Rows from block 6 of the image encoder of a small contrastive image-text model, named by matrix and row number. Rows with one number belong to one neuron. Each number is 200 + 30 x the weight over its row's rms, rounded and kept within 0 to 999. All counts start at 0.
After each neuron's rows are labels from the 100 images, of 14848, where the neuron reaches its highest value: "top examples" is what is common among them. Only what is clearly more common there than usual is listed. The data: rendered scenes of toy objects such as cars, trees, mugs and chairs.
# fc1: MLP up (encoder.blocks.6.mlp.fc1.weight, 768x192), inputs 0-95
# fc2: MLP down (encoder.blocks.6.mlp.fc2.weight, 192x768, transposed), outputs 0-95

fc1.623,192,198,215,232,215,224,220,159,246,190,207,240,188,212,229,159,224,191,215,167,157,226,262,197,196,175,171,196,189,207,255,213,195,227,210,193,199,217,232,210,227,224,200,227,206,217,204,189,219,161,170,186,213,138,169,156,193,228,179,202,171,209,112,208,219,228,243,228,177,179,168,222,215,185,195,148,238,184,183,179,241,141,196,208,236,216,229,188,240,131,182,223,190,206,209,229
fc2.623,168,213,155,211,243,192,207,183,190,201,288,246,167,198,176,205,259,191,198,246,220,145,186,147,228,181,204,190,199,213,185,145,226,195,251,234,154,189,215,169,138,211,224,154,230,206,189,198,211,222,226,146,198,203,258,206,161,223,192,209,180,163,245,243,195,192,170,194,196,189,212,149,245,198,176,170,123,130,179,221,157,243,166,208,168,195,215,196,221,189,244,221,187,221,207,184
top examples: arch; largest object: arch; table

fc1.395,176,186,185,201,172,187,177,233,155,218,254,208,222,221,234,208,171,183,209,191,170,199,180,287,178,136,199,251,176,192,220,176,139,192,217,194,180,149,242,201,250,205,210,165,245,202,168,176,162,189,222,243,208,174,200,169,246,216,261,186,177,199,154,204,202,192,203,160,225,201,256,119,217,227,170,209,189,203,192,241,191,221,199,233,154,177,213,178,165,173,201,219,148,243,226,189
fc2.395,174,234,229,202,220,296,249,279,153,194,212,167,204,253,178,218,193,217,210,218,190,163,225,188,206,196,176,175,224,233,237,201,214,212,201,184,192,177,168,205,146,204,121,190,210,223,162,203,200,206,162,129,211,217,245,172,187,207,195,223,171,198,204,211,212,165,242,200,126,236,140,207,171,202,212,191,160,223,217,210,237,198,195,199,217,221,207,218,213,203,219,218,221,208,160,198
top examples: teal object; its colour: teal

fc1.755,192,206,188,172,186,216,219,199,227,240,190,140,217,195,196,203,188,216,188,198,155,195,207,162,224,209,198,197,237,191,209,205,256,253,255,209,179,184,175,187,210,225,203,194,250,159,239,221,198,110,183,266,187,200,221,234,233,200,201,159,201,211,158,229,224,220,252,154,169,210,168,168,200,213,190,162,209,262,149,197,238,179,210,191,225,214,216,205,165,171,181,258,214,221,161,217
fc2.755,213,189,188,208,237,147,206,156,216,182,188,224,176,198,205,199,258,200,218,205,221,187,203,217,199,222,221,208,207,198,178,205,160,189,184,166,138,157,218,225,116,222,203,201,203,207,175,179,217,220,159,227,180,189,207,229,191,227,192,217,182,174,191,218,218,243,266,190,199,230,227,198,235,189,212,180,193,196,210,167,166,197,212,220,149,156,238,170,185,221,184,165,175,208,267,175
top examples: count: one; black object; its colour: black; mug

fc1.555,202,281,208,192,131,179,156,180,243,214,222,196,238,185,198,236,137,184,203,161,198,167,194,176,221,150,191,189,192,208,188,247,217,229,240,219,171,179,212,207,220,182,193,208,226,225,181,202,115,143,200,198,159,241,213,204,189,202,159,183,205,267,188,177,182,196,241,203,197,189,204,200,244,257,187,234,237,187,182,207,219,181,256,190,174,207,209,173,237,176,133,194,208,202,215,140
fc2.555,206,235,176,181,248,225,200,233,258,199,233,209,194,218,175,206,193,234,197,155,232,202,134,158,152,158,227,182,183,200,245,224,167,229,185,215,172,227,177,166,187,158,177,225,265,149,221,218,190,176,177,284,154,201,178,205,138,233,211,208,247,198,205,251,217,199,203,244,176,197,194,225,206,195,224,187,199,183,189,260,182,212,250,214,225,175,239,234,213,199,221,188,183,193,189,231
top examples: house; largest object: house

fc1.574,209,165,231,173,182,170,187,236,176,253,229,224,190,194,187,213,130,215,175,172,188,192,183,191,214,168,232,223,203,194,166,199,153,230,237,216,201,198,248,236,247,148,174,234,264,190,187,210,154,160,166,231,189,218,183,205,176,208,193,184,178,220,189,212,175,165,229,180,186,161,201,181,200,190,208,204,228,262,173,173,168,197,238,230,226,149,204,245,181,166,174,201,175,164,166,178
fc2.574,206,180,181,225,190,179,170,231,176,220,152,183,247,182,195,236,239,221,154,232,223,206,164,192,218,149,212,187,223,229,210,190,152,225,226,254,173,204,201,210,185,215,164,267,213,197,189,179,198,246,241,192,174,158,232,173,142,186,255,208,161,219,200,230,203,160,215,213,176,210,204,167,278,172,179,211,219,194,219,202,174,272,144,234,183,183,256,259,178,193,231,200,166,177,114,211
top examples: grey object; its colour: grey; pink object

fc1.735,214,252,196,156,188,166,198,214,235,251,182,183,183,200,184,189,193,186,228,195,220,174,226,201,221,211,196,203,231,205,193,194,221,272,200,259,168,263,185,230,202,169,204,181,214,185,231,241,211,149,171,254,114,185,198,201,180,226,137,185,164,241,210,259,192,233,261,167,177,198,188,142,268,202,154,195,221,195,176,168,167,157,213,193,175,189,173,214,157,202,172,189,180,197,214,295
fc2.735,208,164,180,186,172,155,172,244,209,188,146,175,216,238,188,206,237,249,179,194,192,200,145,212,210,173,173,210,194,191,193,229,160,168,196,211,210,230,195,234,150,191,204,261,255,188,259,153,181,190,208,256,175,208,199,203,212,150,248,227,256,174,220,190,240,222,235,202,167,177,208,195,221,162,236,187,261,219,234,195,180,216,240,125,243,210,201,242,199,179,170,195,173,158,161,205
top examples: grey object; its colour: grey

fc1.540,218,237,229,181,157,207,171,260,157,213,177,171,164,210,235,228,144,225,182,233,236,201,224,218,238,187,182,150,163,220,236,230,197,175,207,213,232,240,217,193,197,169,194,227,233,146,184,271,145,194,181,254,230,194,226,226,186,179,266,167,205,238,207,190,199,152,219,167,189,212,209,198,176,255,207,198,216,195,210,242,227,214,210,241,164,140,225,234,155,181,226,188,215,197,186,167
fc2.540,158,206,174,250,228,213,208,175,242,247,255,238,278,199,199,223,220,214,192,184,221,200,169,169,233,183,207,151,237,200,208,193,192,173,244,219,129,160,172,220,138,212,210,229,195,248,204,172,183,179,173,178,195,239,227,233,205,193,196,214,255,202,224,190,221,175,176,224,165,230,194,215,246,184,221,193,190,182,178,269,276,254,225,165,210,204,222,157,225,236,199,216,254,227,224,163
top examples: teal object; teapot; duck; its colour: teal

fc1.518,258,203,177,219,200,218,196,198,201,238,250,165,192,183,169,215,214,175,202,256,197,183,179,188,253,183,242,173,201,197,187,186,192,160,196,196,210,226,203,259,200,223,204,244,215,164,257,241,229,216,215,254,202,188,180,207,232,185,180,176,139,244,183,201,214,256,216,197,168,168,292,233,308,178,190,205,226,183,234,192,190,194,198,224,191,162,273,207,212,219,206,203,160,191,156,242
fc2.518,151,176,232,228,192,226,241,259,197,137,155,239,213,208,188,236,146,215,208,219,175,160,211,228,190,213,177,235,209,223,159,200,170,201,197,159,214,175,206,207,247,214,175,183,144,253,133,160,233,250,223,171,233,185,247,180,205,224,234,218,211,202,187,194,155,248,212,198,172,217,226,163,163,227,294,197,186,199,199,179,221,190,184,207,237,156,122,184,188,181,213,200,175,197,216,217
top examples: teal object; pink object; its colour: teal

fc1.715,205,205,216,205,213,191,207,212,181,203,235,164,225,213,198,224,207,204,221,243,185,174,207,175,258,174,243,231,221,197,208,181,171,162,241,245,225,210,151,215,189,276,212,205,209,192,209,283,195,122,163,213,220,183,226,225,193,221,185,197,193,210,158,215,162,192,198,184,223,171,167,174,202,142,226,183,209,244,212,162,123,211,250,254,248,208,244,176,196,182,210,230,184,222,223,197
fc2.715,225,194,226,179,196,218,201,197,220,160,139,209,198,194,184,207,218,193,190,199,181,244,208,173,191,198,156,232,201,222,210,177,212,204,219,190,204,206,222,215,185,226,172,206,244,196,197,234,186,216,161,221,155,223,240,219,158,201,155,199,179,233,211,223,217,220,213,244,179,197,171,167,232,218,147,185,222,197,229,171,225,173,183,208,171,193,240,218,234,175,197,167,207,208,186,165
top examples: grey object; its colour: grey; truck

fc1.171,196,241,194,198,217,219,151,184,197,249,224,182,179,168,209,204,218,142,224,240,168,211,258,190,196,127,155,129,230,203,274,154,198,252,225,263,188,202,163,247,222,243,196,205,198,138,217,252,210,204,174,221,213,183,165,217,166,219,262,175,201,191,173,209,195,172,218,203,175,186,214,158,200,180,182,209,225,220,183,198,178,194,164,227,168,202,192,222,225,181,195,187,204,188,140,256
fc2.171,209,207,177,224,199,235,186,256,215,205,193,168,240,222,211,246,210,207,219,228,222,213,189,199,207,214,190,163,218,224,235,191,168,221,193,223,134,209,189,215,144,189,161,198,212,184,176,165,171,209,210,248,131,220,255,210,164,176,175,204,241,229,232,264,204,233,196,186,174,189,160,160,230,200,274,150,133,158,188,193,215,230,191,196,234,214,223,259,146,153,184,195,185,154,159,235
top examples: count: one

fc1.104,177,177,231,171,245,280,239,160,184,263,126,210,203,212,192,129,196,181,183,208,176,185,207,169,205,126,178,223,205,216,216,163,211,204,247,184,166,192,255,198,183,260,191,197,219,206,167,189,227,198,160,218,213,184,213,209,245,227,231,166,166,196,201,225,196,200,264,182,168,193,190,236,189,132,218,156,204,186,138,223,230,215,134,278,217,172,226,241,214,162,198,215,183,229,199,191
fc2.104,217,207,216,194,158,199,199,239,179,162,169,234,162,209,203,191,173,169,230,179,161,219,181,213,192,276,200,207,187,174,184,260,177,222,156,171,234,218,191,185,210,181,163,208,178,163,174,209,193,201,196,241,239,140,200,192,185,164,196,207,221,200,157,191,260,199,197,172,254,249,186,227,183,260,178,210,246,195,183,152,152,146,242,206,171,225,194,188,139,215,217,195,195,210,164,213
top examples: arch; largest object: arch

fc1.190,194,204,205,209,201,233,176,213,198,247,219,203,171,163,197,170,197,156,209,215,165,145,244,181,169,148,198,229,199,206,212,137,243,190,219,211,186,200,179,230,243,245,193,210,215,173,202,227,180,201,196,194,240,214,191,243,245,271,261,183,150,220,156,243,207,183,247,211,185,193,191,206,198,194,245,179,244,234,175,201,220,129,187,232,137,173,239,209,219,169,186,239,156,194,154,192
fc2.190,191,146,136,209,149,199,184,235,194,186,134,200,154,191,196,199,198,196,235,215,207,144,158,222,213,177,199,210,155,189,197,174,246,166,247,161,248,226,200,204,154,196,192,255,214,153,223,177,181,216,250,207,207,180,203,170,236,194,214,181,145,261,201,241,222,235,218,203,169,210,170,157,214,227,216,186,255,161,180,140,149,173,207,179,192,223,239,252,162,177,230,208,161,146,126,221
top examples: arch; largest object: arch

fc1.763,238,247,227,153,235,267,255,231,201,192,200,197,239,225,154,177,195,160,210,223,197,201,241,168,246,190,163,229,177,190,170,178,158,188,210,219,215,219,238,226,230,222,220,197,226,193,167,214,200,170,162,179,184,219,214,228,244,186,129,161,146,212,206,194,158,212,230,173,170,171,237,195,179,165,245,217,230,179,169,204,198,198,201,213,214,182,161,232,175,158,200,233,194,199,165,183
fc2.763,203,185,179,183,178,206,226,198,191,173,164,203,122,195,184,198,167,198,215,158,238,253,160,230,165,197,188,205,173,170,218,196,198,221,231,168,216,220,260,144,212,186,170,188,185,176,201,207,161,245,229,240,193,191,166,172,190,166,185,178,212,225,271,192,249,195,231,223,211,263,201,250,186,240,126,265,201,187,160,196,170,181,191,174,175,192,192,206,162,250,212,165,201,225,171,173
top examples: grey object; its colour: grey; snowman

fc1.245,185,180,247,235,169,201,204,165,154,172,208,231,238,176,182,176,194,244,175,207,148,190,177,175,235,204,163,209,163,221,201,213,160,194,242,171,249,241,197,196,215,188,203,239,210,200,215,241,215,154,162,219,209,172,186,226,205,210,222,167,218,209,202,238,134,219,176,196,153,194,172,182,186,152,186,174,200,247,202,209,181,189,260,229,223,186,227,215,178,165,173,197,201,184,199,239
fc2.245,185,246,224,211,218,244,249,185,181,166,200,215,200,191,186,194,230,202,233,241,193,181,211,165,223,195,161,153,184,218,163,208,219,165,209,204,163,179,212,236,178,272,219,184,213,247,196,209,190,184,160,160,163,242,268,225,203,197,238,197,154,172,192,217,241,187,214,157,164,159,211,189,193,183,247,156,153,157,211,205,275,159,227,143,178,203,244,217,209,158,154,173,191,198,208,190
top examples: teal object; its colour: teal; grey object

fc1.183,195,191,175,236,170,183,194,170,245,233,229,182,243,201,203,181,195,265,185,188,188,193,220,191,260,190,209,147,149,216,223,215,188,214,234,237,179,188,179,228,176,249,189,202,247,183,194,248,195,131,204,185,199,128,217,210,155,206,223,173,221,183,170,206,170,183,208,163,203,151,218,164,183,201,278,183,155,202,189,227,169,146,245,173,210,182,219,239,171,155,143,241,215,147,215,173
fc2.183,304,193,207,189,153,208,196,243,147,197,193,172,164,208,200,200,172,202,214,187,158,177,226,162,217,230,172,237,202,210,174,232,236,163,140,184,247,226,171,244,172,211,193,228,198,243,194,250,208,179,161,227,207,178,201,236,230,146,152,181,195,231,190,138,222,217,217,153,238,218,257,208,199,217,196,234,264,236,255,243,182,160,237,229,230,221,188,182,199,179,183,209,224,183,172,226
top examples: grey object; its colour: grey; ice cream

fc1.323,236,206,217,173,196,259,160,181,166,259,256,211,188,164,216,236,215,123,196,261,241,194,244,148,207,122,195,213,189,200,185,165,210,218,219,220,154,238,176,219,250,193,181,203,195,159,160,246,200,187,170,189,182,199,251,242,176,215,181,174,200,238,200,225,171,133,246,190,212,191,226,199,208,177,163,219,155,237,201,271,207,148,214,247,225,189,157,190,239,187,244,226,221,203,155,186
fc2.323,185,207,167,174,189,222,222,233,240,210,170,186,197,260,202,241,162,191,239,196,224,229,149,208,235,214,237,194,218,249,243,269,187,190,171,197,155,208,144,202,172,165,209,199,211,235,201,226,189,221,177,237,155,183,208,184,155,160,118,221,204,204,195,253,179,201,227,146,226,182,178,215,220,223,195,181,218,160,206,190,196,211,208,159,194,229,197,180,197,203,201,181,241,210,183,192
top examples: count: one; boat; largest object: boat; green object

fc1.509,187,232,219,146,200,186,216,221,217,257,188,192,240,212,208,212,172,178,237,176,220,171,196,207,215,188,184,138,201,192,199,225,180,204,226,164,196,164,250,180,231,182,159,201,220,213,213,178,160,196,190,201,205,187,164,186,251,226,220,136,233,219,129,210,209,184,248,159,169,177,213,212,240,200,227,213,284,179,119,195,207,242,192,160,174,182,198,218,184,171,237,203,214,236,139,221
fc2.509,189,223,165,255,165,159,193,224,216,208,198,206,186,202,249,129,236,243,201,161,166,187,207,222,228,190,182,151,189,196,246,228,212,165,194,233,184,207,244,151,143,168,230,235,244,172,239,174,185,206,223,238,222,176,160,175,226,235,241,194,216,165,178,262,216,221,244,230,179,210,117,211,203,138,196,139,202,204,160,155,170,226,186,169,200,212,275,244,170,164,228,183,119,204,220,215
top examples: house; white object; largest object: house

fc1.384,216,231,211,207,220,191,190,218,246,216,186,159,224,220,184,194,195,225,170,216,135,156,173,230,204,208,210,177,244,203,219,206,148,220,206,223,212,215,185,272,244,240,197,213,232,176,211,207,221,173,202,191,183,180,192,211,152,197,213,184,201,221,165,199,193,208,148,202,177,138,283,185,285,211,175,183,247,184,199,252,184,232,210,228,171,192,248,225,139,188,180,149,148,185,167,247
fc2.384,188,184,164,203,223,197,182,237,172,174,211,210,157,200,179,207,221,138,196,245,199,249,144,176,200,214,139,215,184,204,187,197,233,161,202,221,198,176,180,189,187,193,163,213,236,174,187,155,218,217,239,214,207,179,264,203,167,203,178,204,254,176,190,256,258,261,245,156,212,207,244,175,198,240,249,175,228,181,198,204,200,247,194,204,183,204,206,216,175,177,254,222,185,206,162,204
top examples: teal object; its colour: teal

fc1.198,165,224,191,224,139,197,197,261,239,224,229,234,197,184,238,147,169,226,199,166,222,200,185,272,238,176,178,197,157,194,181,159,192,211,227,169,211,167,247,173,181,152,198,230,236,221,198,184,183,158,191,170,151,225,180,222,230,218,232,188,240,250,220,219,221,193,249,224,172,199,198,189,203,219,254,171,230,201,159,256,209,231,187,195,238,205,194,268,176,191,170,173,171,183,176,177
fc2.198,154,207,163,238,206,227,192,205,127,205,178,191,204,202,206,195,258,142,211,245,199,127,190,170,200,138,212,225,232,232,218,169,171,194,245,239,201,176,152,206,142,243,211,226,224,174,216,194,161,197,191,219,272,229,247,200,171,207,182,194,161,159,172,243,224,190,222,185,212,199,176,161,250,179,168,187,141,227,211,164,187,188,191,236,188,214,234,214,188,171,168,273,179,202,197,162
top examples: count: one; house; largest object: house; ice cream

fc1.360,198,232,195,264,189,191,243,181,208,200,200,191,229,201,174,206,173,203,217,192,175,166,182,209,190,184,164,174,220,203,188,200,217,199,211,202,184,169,212,189,215,245,192,219,239,227,207,178,193,221,161,205,203,190,177,253,184,234,220,180,220,234,164,209,282,192,194,210,141,175,257,188,287,202,188,170,222,210,187,233,230,219,207,251,184,165,282,273,174,200,188,191,163,187,169,235
fc2.360,197,182,181,143,197,240,200,278,165,178,160,214,250,213,215,214,160,176,237,194,168,227,181,227,231,169,236,196,191,190,190,210,220,153,225,148,192,166,192,204,206,172,215,205,192,188,181,183,197,193,189,235,219,173,179,170,220,173,240,176,192,253,165,173,236,227,210,187,214,200,254,211,193,260,249,252,276,191,206,216,200,165,218,181,183,191,141,200,198,171,216,212,156,209,167,210
top examples: teal object; ice cream; its colour: teal; largest object: ice cream

fc1.25,141,180,195,268,243,174,168,186,211,196,185,251,264,163,163,169,209,224,188,201,160,223,179,164,165,206,207,166,236,175,201,193,201,209,248,248,199,190,157,214,226,146,229,238,191,178,235,194,175,186,193,223,204,182,171,143,210,279,169,209,199,210,184,240,158,250,195,186,160,226,181,170,230,135,192,197,180,203,134,208,213,204,199,189,160,231,224,155,194,205,204,199,186,202,217,220
fc2.25,201,220,205,188,180,201,236,234,244,213,165,171,172,209,237,216,229,164,229,212,190,189,234,213,214,238,222,238,263,239,246,225,219,146,174,204,171,191,204,173,194,199,202,177,204,231,162,254,235,205,171,153,196,216,212,234,191,194,190,196,217,202,211,201,227,206,217,197,246,202,198,185,230,230,214,219,215,190,217,196,202,221,200,162,199,201,192,183,146,185,172,168,196,248,206,197
top examples: red object; its colour: red; barrel

fc1.308,184,212,209,206,198,180,173,224,229,225,246,235,185,151,236,187,197,188,201,226,229,192,183,194,192,149,163,181,223,161,209,169,196,237,256,195,183,144,179,215,218,177,199,161,214,156,202,190,238,166,179,191,135,218,188,212,182,251,201,187,229,186,202,248,122,222,242,205,243,172,250,176,223,231,227,218,226,168,167,199,164,157,222,162,129,195,177,191,172,174,205,182,207,197,185,228
fc2.308,213,225,198,159,235,232,188,215,220,180,222,174,172,245,154,219,225,199,184,212,245,159,110,218,213,201,187,224,180,166,177,185,226,204,227,269,157,240,221,210,183,196,140,193,266,141,250,188,143,154,218,216,157,221,194,212,202,199,214,211,194,238,218,209,207,199,160,230,166,152,222,150,243,192,173,190,168,202,199,209,185,192,166,166,179,177,170,254,195,193,159,209,191,172,198,208
top examples: count: one; house; largest object: house

fc1.311,182,155,235,206,176,226,186,206,187,209,218,213,215,244,204,201,232,145,205,178,170,240,191,213,206,174,231,236,216,212,226,189,222,231,215,172,195,226,223,172,203,220,180,206,226,177,238,205,215,200,198,227,168,163,229,183,128,234,176,212,214,192,214,219,218,194,200,218,168,204,195,187,206,151,178,202,219,190,158,177,197,238,238,267,187,178,228,217,174,173,177,256,174,174,137,206
fc2.311,164,185,205,225,248,190,229,240,192,218,188,169,178,247,220,180,197,184,206,125,173,232,186,220,191,172,195,177,166,216,258,190,290,187,206,204,181,178,219,141,190,178,187,215,208,160,188,199,206,232,202,230,221,157,196,162,181,246,155,214,158,249,182,230,242,240,207,201,211,221,155,182,186,232,174,169,152,204,186,164,225,188,212,258,168,167,270,242,159,179,221,187,177,178,192,188
top examples: trophy; largest object: trophy; orange object

fc1.257,218,197,200,276,203,197,215,207,228,270,218,222,213,194,176,249,165,185,187,176,192,194,187,232,220,182,166,202,194,228,196,185,232,181,213,152,186,184,196,205,235,179,200,251,213,221,195,227,206,164,199,164,145,197,187,157,184,207,152,217,164,238,207,207,208,217,195,234,189,172,206,160,237,250,214,229,241,190,193,141,143,171,273,174,191,182,178,181,187,188,187,212,173,200,177,206
fc2.257,190,211,171,229,139,146,207,179,220,203,202,186,129,194,179,214,185,194,221,216,169,154,135,167,176,227,233,201,172,211,224,232,186,241,224,231,215,260,189,173,196,222,216,251,190,209,147,224,189,180,219,187,163,203,223,174,171,145,219,201,196,207,193,203,247,177,178,195,179,204,219,161,280,264,149,166,234,175,203,199,122,235,259,225,191,213,213,203,207,177,224,193,217,211,170,189
top examples: house; largest object: house; grey object

fc1.472,228,207,195,197,183,241,172,139,229,235,156,197,200,190,210,179,200,182,241,185,138,153,236,178,195,179,224,225,188,215,215,183,153,277,198,171,187,166,184,235,240,247,207,178,200,178,157,199,193,189,158,230,252,245,184,229,261,214,266,160,178,193,133,224,197,215,233,176,196,192,208,205,210,155,240,178,239,234,172,197,202,166,199,218,198,171,211,201,181,175,189,181,202,219,168,183
fc2.472,201,179,249,184,203,215,216,182,185,161,201,227,175,221,196,154,197,177,167,149,174,250,217,229,159,236,202,201,151,187,175,213,219,197,159,174,244,213,225,180,225,185,190,200,190,217,236,202,238,202,215,203,269,155,138,164,209,211,271,206,160,195,165,169,243,226,243,167,216,210,188,257,180,211,158,189,244,213,153,170,189,146,194,180,179,206,205,212,192,208,246,254,184,187,196,219
top examples: arch; largest object: arch

fc1.97,144,180,269,205,180,170,190,241,209,191,201,234,197,169,220,207,159,212,178,201,163,191,168,178,180,175,198,192,243,176,201,236,194,210,294,220,225,184,233,175,246,160,211,192,216,185,171,176,162,157,216,147,174,207,207,156,242,224,244,198,204,173,196,212,126,191,190,223,210,168,197,169,209,206,175,196,205,201,107,192,248,175,230,188,232,208,165,202,172,143,196,202,204,225,174,166
fc2.97,243,194,161,173,188,196,185,217,226,210,215,158,233,149,214,203,218,244,186,231,231,206,189,206,235,223,265,200,213,179,214,249,185,173,225,186,187,176,216,216,153,160,182,204,224,166,257,196,195,154,214,180,177,170,209,245,178,248,211,162,226,205,185,211,189,250,216,234,193,197,219,208,187,179,240,202,246,168,222,259,240,234,244,121,164,135,215,222,184,195,152,183,132,175,193,255
top examples: count: one; tree; largest object: tree; red object

fc1.389,223,216,208,162,196,214,205,222,149,239,262,152,272,207,200,198,196,257,201,178,221,215,210,196,240,176,228,206,176,166,222,246,139,183,231,178,204,185,169,217,210,230,199,180,225,161,203,231,192,126,92,214,190,186,200,220,198,222,199,137,196,202,148,201,181,205,208,190,210,166,210,193,169,179,189,207,205,228,184,243,194,185,217,270,186,155,225,206,185,191,177,218,222,200,202,192
fc2.389,213,198,197,196,149,134,156,162,184,192,185,184,200,211,218,214,193,233,214,230,203,189,182,214,270,199,191,218,242,207,194,206,210,137,230,214,251,186,227,260,120,233,199,183,237,192,176,190,193,149,200,229,170,221,226,257,210,197,152,193,202,231,205,193,187,225,167,215,226,212,214,147,253,178,187,227,189,224,202,197,164,193,210,177,224,180,231,229,192,177,197,194,181,208,239,212
top examples: grey object; its colour: grey

fc1.392,213,184,184,242,152,254,223,155,188,212,222,196,141,202,223,150,194,223,226,177,168,156,218,223,173,158,197,247,214,209,238,204,180,272,214,181,173,210,212,185,206,211,172,214,177,197,186,227,214,210,173,171,186,232,193,153,253,232,207,188,113,220,205,216,129,197,249,200,206,197,237,222,219,174,212,189,156,215,206,194,273,147,159,239,196,164,227,191,224,177,116,167,199,171,222,216
fc2.392,222,204,246,212,170,200,213,236,150,246,212,159,200,202,188,157,212,228,200,171,151,175,235,212,255,213,187,191,228,178,225,209,162,209,209,213,238,186,185,214,181,238,204,209,205,206,239,211,196,152,184,178,253,124,140,180,219,211,252,171,139,180,126,177,227,171,196,183,196,229,201,190,206,156,151,235,223,223,188,197,201,262,171,225,250,189,238,175,183,230,193,245,198,248,190,247
top examples: arch; largest object: arch; table

fc1.275,201,196,197,216,165,196,223,205,229,218,202,230,183,148,173,151,148,125,229,176,201,225,186,209,228,155,145,185,226,165,206,176,214,185,280,165,138,158,215,182,232,146,231,184,228,188,203,184,195,193,205,220,178,204,170,213,222,240,175,194,228,262,208,209,176,236,256,213,208,202,234,195,222,193,245,228,207,233,174,191,202,195,217,186,171,194,183,235,178,193,198,226,184,165,159,190
fc2.275,206,213,253,227,180,178,180,205,184,160,224,204,205,214,188,163,219,144,223,210,177,196,222,147,207,240,198,215,241,222,187,153,166,254,209,258,165,157,195,245,158,255,226,186,207,222,216,212,217,175,162,211,170,250,213,204,214,224,229,234,160,175,150,208,278,153,191,224,157,190,192,147,228,124,166,165,172,196,235,169,195,227,212,202,214,180,225,229,250,173,202,186,196,213,241,233
top examples: house; largest object: house; teal object; its colour: teal

fc1.637,188,192,178,225,245,206,181,208,187,199,277,169,191,179,254,161,211,175,222,251,183,225,166,181,175,178,218,176,195,214,196,177,217,177,239,216,146,226,161,188,225,236,207,211,216,162,160,234,210,165,158,178,208,206,269,235,178,211,175,186,199,194,218,239,211,224,231,192,226,168,190,195,208,221,153,149,162,197,194,225,200,187,225,270,214,232,257,191,204,170,183,250,198,206,229,173
fc2.637,198,216,264,162,162,196,230,211,219,197,189,191,165,196,211,236,188,230,198,202,220,142,245,234,202,226,206,184,222,209,217,249,211,233,201,161,191,219,217,202,195,185,133,140,178,225,164,210,217,198,201,163,213,200,197,206,210,230,264,166,204,175,205,174,180,152,190,216,218,219,217,210,181,199,261,212,255,176,175,203,182,172,173,146,194,177,137,183,197,188,223,206,217,191,167,208
top examples: trophy; largest object: trophy

fc1.577,184,169,192,215,202,216,189,229,184,203,173,211,172,166,197,176,175,173,201,169,190,167,207,189,201,111,224,240,259,191,211,159,198,201,286,225,206,178,171,214,181,243,222,219,210,161,247,223,196,182,212,208,177,172,177,202,243,233,198,172,146,225,175,186,201,202,189,234,192,221,244,191,223,172,188,241,239,224,190,262,236,204,210,234,147,159,216,167,193,208,152,237,159,227,196,186
fc2.577,207,267,222,194,174,236,165,182,171,223,175,202,200,200,222,221,146,220,209,214,206,232,208,180,163,175,150,201,169,247,199,196,156,172,235,183,282,203,237,187,262,191,195,197,206,203,154,227,172,138,208,184,223,238,213,211,192,194,219,181,214,189,200,174,150,120,188,249,202,211,201,214,186,224,193,240,175,243,194,222,208,167,181,181,221,152,158,213,269,174,175,214,169,216,199,189
top examples: count: one

fc1.321,209,212,177,239,246,231,186,232,227,183,245,183,233,196,235,189,181,196,205,186,229,209,223,188,193,191,194,193,156,224,292,196,190,234,188,260,167,212,178,282,230,191,233,201,204,190,225,239,185,191,141,243,182,146,210,151,195,223,148,173,170,242,171,232,149,253,167,232,228,163,236,196,240,183,183,199,233,176,206,197,149,189,163,193,150,157,209,210,168,141,135,173,157,191,259,183
fc2.321,213,124,187,230,148,173,168,129,187,237,197,225,169,151,183,203,181,169,187,211,206,245,198,217,188,169,226,200,210,216,190,145,188,221,222,167,178,189,169,196,267,183,276,190,183,219,202,191,248,195,229,252,236,216,155,189,244,204,174,198,175,177,168,245,206,160,183,161,225,177,217,218,190,200,185,197,180,201,216,180,169,218,241,222,260,188,191,150,193,212,206,182,200,221,180,198
top examples: teal object; its colour: teal; trophy

fc1.493,180,192,217,212,200,244,168,235,233,239,144,167,240,213,207,221,212,196,220,231,252,194,193,207,210,180,212,180,222,223,158,197,165,201,214,241,208,236,140,201,223,165,170,209,215,181,223,182,164,182,231,207,165,176,246,233,173,246,222,199,238,269,227,221,236,166,163,168,178,185,221,171,266,249,223,193,175,177,183,243,226,273,139,200,225,203,206,216,208,204,166,252,192,176,125,262
fc2.493,203,186,175,205,223,199,173,255,209,175,173,167,173,215,240,201,162,244,189,200,191,246,223,194,182,200,179,197,156,207,223,181,263,169,209,192,147,191,163,223,193,164,215,212,217,157,246,201,209,255,173,209,174,242,192,198,228,220,200,204,222,276,154,244,256,189,246,204,187,171,160,223,195,205,193,154,217,202,239,171,293,160,169,186,217,218,199,247,225,154,147,221,238,146,214,202
top examples: red object; its colour: red; snowman; teapot